From a checkpoint of a small masked spectrogram model: encoder patch size [64, 2], encoder width 160.
Rows from block 0 of the decoder of a small masked spectrogram model, named by matrix and row number. Rows with one number belong to one neuron. Each number is 128 + 24 x the weight over its row's rms, rounded and kept within 0 to 255. All counts start at 0. Numbers have three digits each.
Before each neuron's rows are labels from the 100 clips, of 14976, where the neuron reaches its highest value: "loudest" is the band of the loudest frequency at the time of the peak. Only what is clearly more common there than usual is listed. The data: synthesised imitations of 52 everyday sounds, one a clip.
# fc1: MLP up (decoder.0.mlp.fc1.weight, 384x128), inputs 0-63
# fc2: MLP down (decoder.0.mlp.fc2.weight, 128x384, transposed), outputs 0-63

loudest: 4000 to 8000 Hz
fc1.78:150066162150109107172086106140116111089101163091153110109156112159109118125116132154121101107119123147102109106162104094125099107121181124186125118117115120116158158101086102121180098116127160
fc2.78:117151128078130135134133118141147140165128113137076099107108133164097080141100100114119145146127175102153102111136137149137103143113108097083122138090116077102132156144095098162112128126098132

loudest: 1000 to 2000 Hz
fc1.255:118162155125115115134110110171146106130144119166111111120101162103127166140117125176089108181111126108113186191150107099131186106097154127135095097171139172131143092103146126138123132112107162
fc2.255:122115081117161136110114140118090124114098113110169186131128116141097139089089090106128148139124143153143156179131143135104137123133120148128146102115106111087128162095082103143125119151153147

loudest: 500 to 1000 Hz; 1000 to 2000 Hz
fc1.366:166123116091125100127158118101124137164132139128128134166089136132084139104109170148125098105109146121102134140156141088157128139125068137110098127142118115138121080104181145125087146153116065
fc2.366:119116148153163142119164126115129119143134160112166123121133151088145135149138133121121095128157130120112088102161117153190109104122143144152155207127123155166113149126146114099090072121139092

loudest: 2000 to 4000 Hz
fc1.336:227174156133150077140142116085136131110095073128115114115145125106132100122123135143129137153141146129127141120120117131115130135098114125139149162131143138152149180114079125096137098056136163
fc2.336:209129116154209130147145152109105129128123134135136108124149143130110161106102111156166096130124172125153123145124094147137131183133155116132109096110117156149156107117103142134112098144130142

loudest: 1000 to 2000 Hz; 500 to 1000 Hz
fc1.362:123096143124107102134148069127132112066122131147142134118107133120079165102112129124123120193156085105162163145141098132129133126149101118111132110129134120153149105122147155148134093094114140
fc2.362:110143175146113117154155085063193100101110166146131152128111111128156168136157131162172154129085139103109164113109122113099149084140130125079146144131103131108158118120163117134113154140145149

loudest: 250 to 500 Hz
fc1.189:175136135130105190103132119081116144151138102154186156153145113130117135131128124125158129123160124184114103152134129170103096117147154072124110110110114161150180173151142129141162118085130115
fc2.189:159091104132117126110114093172179124107116141075107099107109163091098110142140151120149096159072139096089136118145137152152119142139128126150154133122136139114121143102103178063090119155114111

loudest: 250 to 500 Hz
fc1.211:119105105141140121123169152164150100098129110150171159110132143108090126134145162142118116106113116111122147148073143177118151146146110159147103088125144157105140151128101147123131104125162137
fc2.211:114148113139162124111171151131132112063089127164132119152149134129161108165104159155178141141120143137093121086130099122136120146098118107180088126133113112100140121125142108141159145132110093

loudest: 2000 to 4000 Hz
fc1.61:075141096087134139180101103124095137129140120141139117148116173140102125134107125137131132165134113115113116095120137119164128128066176115148131175174138157147150148119141125104156136078073120
fc2.61:098120113171062137100149153152156123081115129145099094109093112086135089101109143113083132119090128141129097124094151130123130130125158115102149111106133118093076155140124115143109096175130124

loudest: 2000 to 4000 Hz
fc1.218:156149187072120098115126120128116128131126125117086094120150127113123130125117157135141137125172134162128130146127169135118131104088118157138156143136121119165167161070148125084146136097127138
fc2.218:171110154174073083146090110121128137177134156180151157149135145142122120132106122122124112158078153091111112126092110132117147158120143167135159144117125140128136134107167166132144103124110133

loudest: 2000 to 4000 Hz; 4000 to 8000 Hz
fc1.49:175088096120127109119081122080176104113106140108157107123097127087114137125117103137128142140128134140142136128107125148100133141068127146141131149136125093141107139156082117139159164096106091
fc2.49:152124154113097181155130153093085128106129109070092087149147159087181111130108108092122129093152158155144164148147149122132145142110149135092119145130126117147143125131133109138140134141118153

loudest: 4000 to 8000 Hz
fc1.347:107136172142111143122149097088141120141171102078100133124121143159130098118140115106132159123149109120118151129131153143122146120094105175169123200137148118116138102075144065111169145107085146
fc2.347:101114106101124123173138144171129126087154133168199142145143112086119126101102117127107158074102154116136086144108094125141128145108153151096139118143104093163100142096138132130145101141148118

loudest: 250 to 500 Hz
fc1.334:129136097099102122138154117122109150107087115116161167117104112084157117124111121149098157101097127141119150150092131117099121134139116145134108130160150129147089154145121112158152131127154148
fc2.334:151126140138169139110125119161133116149097124125166139150139155149141158135114147164158157111140116140090096126123137130134122163095086140119093089147114130131168094135119098152135139145126083

loudest: 2000 to 4000 Hz
fc1.306:133100106168119188131146128097093118142140082100156134138172149130140135121164114147112132065138151146123094149114098128150107079117124125199094121129163137113129184097126106108141168108151132
fc2.306:124177149077128094097126137152152103142125159152117114081121119103118124122132161134119146120127098160129149135113094175166155118170110152095105150145153111109114132104121170080127108127127156

loudest: 4000 to 8000 Hz
fc1.37:152104101078135103148125129151138175161137127121110138095135157080138135134128086120115089150159126145139154120118118068132131120099106117142036137094168073093165153124150077127117133153139086
fc2.37:127119169180134148075144095159143100147107129143137131124120131120111178123105095148097155182142112125140117135103094160138168128145127176140177097167125165115151098145134142137140102148133119

loudest: 2000 to 4000 Hz
fc1.381:122136122148105106112169143123100143117096113150145107147120117114150120145145107173122138128102153125126137119068109171088146172145103119121155112159130117146113115130092126113107115106143122
fc2.381:092115140124176145165141080113127158123106136119122157139144160123177167140102132133133128151125153114128092105102099125133126121139122087182132177134115108139136128082154121122099135158157102

loudest: 500 to 1000 Hz
fc1.316:147096141103141142166086159201095137121113116092110124128127135120079118130148160084086111161095112124155137110099102137144156134132131109098143114141119152117140118131108100107123109143103161
fc2.316:139191113151122132096079171191115135151133104112122118156104134170103099127106132146141131119119141152148162159115140108130124147113118125132123154113140149096162135128136111124135147147128097

loudest: 1000 to 2000 Hz
fc1.302:121138142114136089115114107099133095072136117175133128122132142090073172115161145126116122138128117104140113138105090113130115138119120143125111055114112148144122128122131135125134124147108099
fc2.302:127133120112135133121136140092154118053073130171148173135146144118156141148144133167172139111095182133092120077130137140133148094109148096157116119101135149117141133101128145100126116136074150

loudest: 500 to 1000 Hz
fc1.321:106092125127095180109153149100093161134157141106095108083089121118110093132108139106137105136127095097162147115157106161121149127116121122136121110136135146114142134143155145101132128108118134
fc2.321:137144122099105116163177159108124152151131129100154104105129130156105144113134148153129142111131119169113093085124138150162119150097101122139157100145128109097135095073146160129115101142118131

loudest: 250 to 500 Hz
fc1.304:105136153022161140126111129138139118162109157130114187124112116113116131163121165144132096114087126128126119126123120124115085108152126098087098068073113115095157119144178119125145101107075126
fc2.304:136096092219114122144128153121150118129156160143076138127125133093141124106153095150158158159104131152100140096155146121084149118152161081135083136152127119127105154138103146121140131104111140

loudest: 4000 to 8000 Hz
fc1.315:144150135123154155143093113138141150104154085129117109133141109123084106111106151126151105101108146156104126112180123090119137156141166119109149169076143129112158102107183123076122115152135107
fc2.315:124129122096098130129156104146141118114096106146114089141126147129102144163146154136100130171092110084116105120143126141105115127146162151127144098141126087092180126161091119114137169102101093

loudest: 1000 to 2000 Hz; 500 to 1000 Hz
fc1.257:131045095115123089176073151143081120116113113154114122111088122097098102109113162118123139151125110117167138120149137109138171104131113135127102096081125113107127134124126098102158114091102155
fc2.257:148166133155120112104079154176139105122131126123125131141137139144105088081107112131128131142122114130115087146176129099127087204138074098107128100097153144091137120136144092164139108135148136

loudest: 1000 to 2000 Hz; 2000 to 4000 Hz
fc1.345:108124115164109155120146127143071109160090090107117113108162171152111137161120122148140137128140118146136112150112099150085164120082173102138141106118086179136138126085111068092145146103144156
fc2.345:118122133099151110148121110157160140117119169138125122139091085108110096076102133102127137106092139145165105144102163127112151085151096119138118111147115156109141145111108125111104121136114155

loudest: 2000 to 4000 Hz
fc1.309:113120100101101113130184104144125141111096141109094148154108107099167108146091128117107164127120138103114163111104143134118138154109123119140130131157114117152088164146096137124154129088134128
fc2.309:139111130148131132130165091147156167124149140114150146131138117149161137115128155181126168121148152153143118136154134099105103096099086142121106106141132151101198084139137150136118164154138105

loudest: 250 to 500 Hz
fc1.184:134142149123148128111114092106133127104176150179139155133098144081067111151127099111105088112107116138136081122156144130124128117170131141099143106099133101133129123119157136108121119130127105
fc2.184:126112147113092125126141105109130074090159169201111160113135106108064100097140120098112115081150134113134117132146138111147152099103148142109158155129117167154107156150127165102143152106125127

loudest: 2000 to 4000 Hz
fc1.325:131125120100114116103095107165132145123111111110099171161167138103106119133098079110105113104119102128128158160117124101101121152146139125116146122130135115135112113134095117114125127116136113
fc2.325:126095096166122124101067131153150162123152129117163138151175157174162117130103131137175135136153172122137156111142150139127119151099082119164155163146115113095183126112137112139126129110142132

loudest: 250 to 500 Hz
fc1.97:164144134055188119138077152157096094150116144091119107152107113123114119122118149123101127112131079124121084111138152136118131124147097093154136107079139124105138090143151106146134121128110076
fc2.97:112130129226088150153119158116152127114117127140165175117141112157097113104110121077133166125144168116139134155142099142153123143132155081145163153117141168134119116123170087107119124118141137

loudest: 500 to 1000 Hz
fc1.160:076060093150134108132052136134072106124113136144098073099110100118135134096128137108144107165139112131128133131129123108113172117123149124120150124130110143104107130156112131141134105136131127
fc2.160:187171137119139193104057101133135084138131095123121158161113114133123119095143112130105158108108157107164138130162148107133058159149148110067130128100116139133138116089114118160148115147127133

loudest: 2000 to 4000 Hz
fc1.58:137134160139148165150148144172134164161138150137110183153109152121102120121147096128117128135148147146137061159146147131130114118094140129136146183124139139173159161100108134123151115121139176
fc2.58:165098131140098102128083108104098107127128122098123122117134134089128148153143120139176108162127158154153134124163145122160125169147121096142090101134153147142151114140102163161159150106121101

loudest: 1000 to 2000 Hz
fc1.226:139078098104093100146098150118110131109142140152100103102147132154125168104144136133114126160161112107167130159117105120160150105148032142131118090135114120122170132135071142114150163120130115
fc2.226:109148179154137117101123168140182105110103153150129138132114114139092107118079101096118131136129099096117122141137168148132080123132130163125148090153165128101114093115158115114125084115135165

loudest: 1000 to 2000 Hz
fc1.75:105099068088164110108141160153130124171165139135094093077097117131140093132098121116113130128141127156152114118164139157135121118116179096150110148168146110156140140094137062106124086121130129
fc2.75:116146124188108151099082108139117124087103103137165161158164116165114129117110113143142109119116108119136101166142147136177143096152101138081140087095125139090125113109152082154122129165122098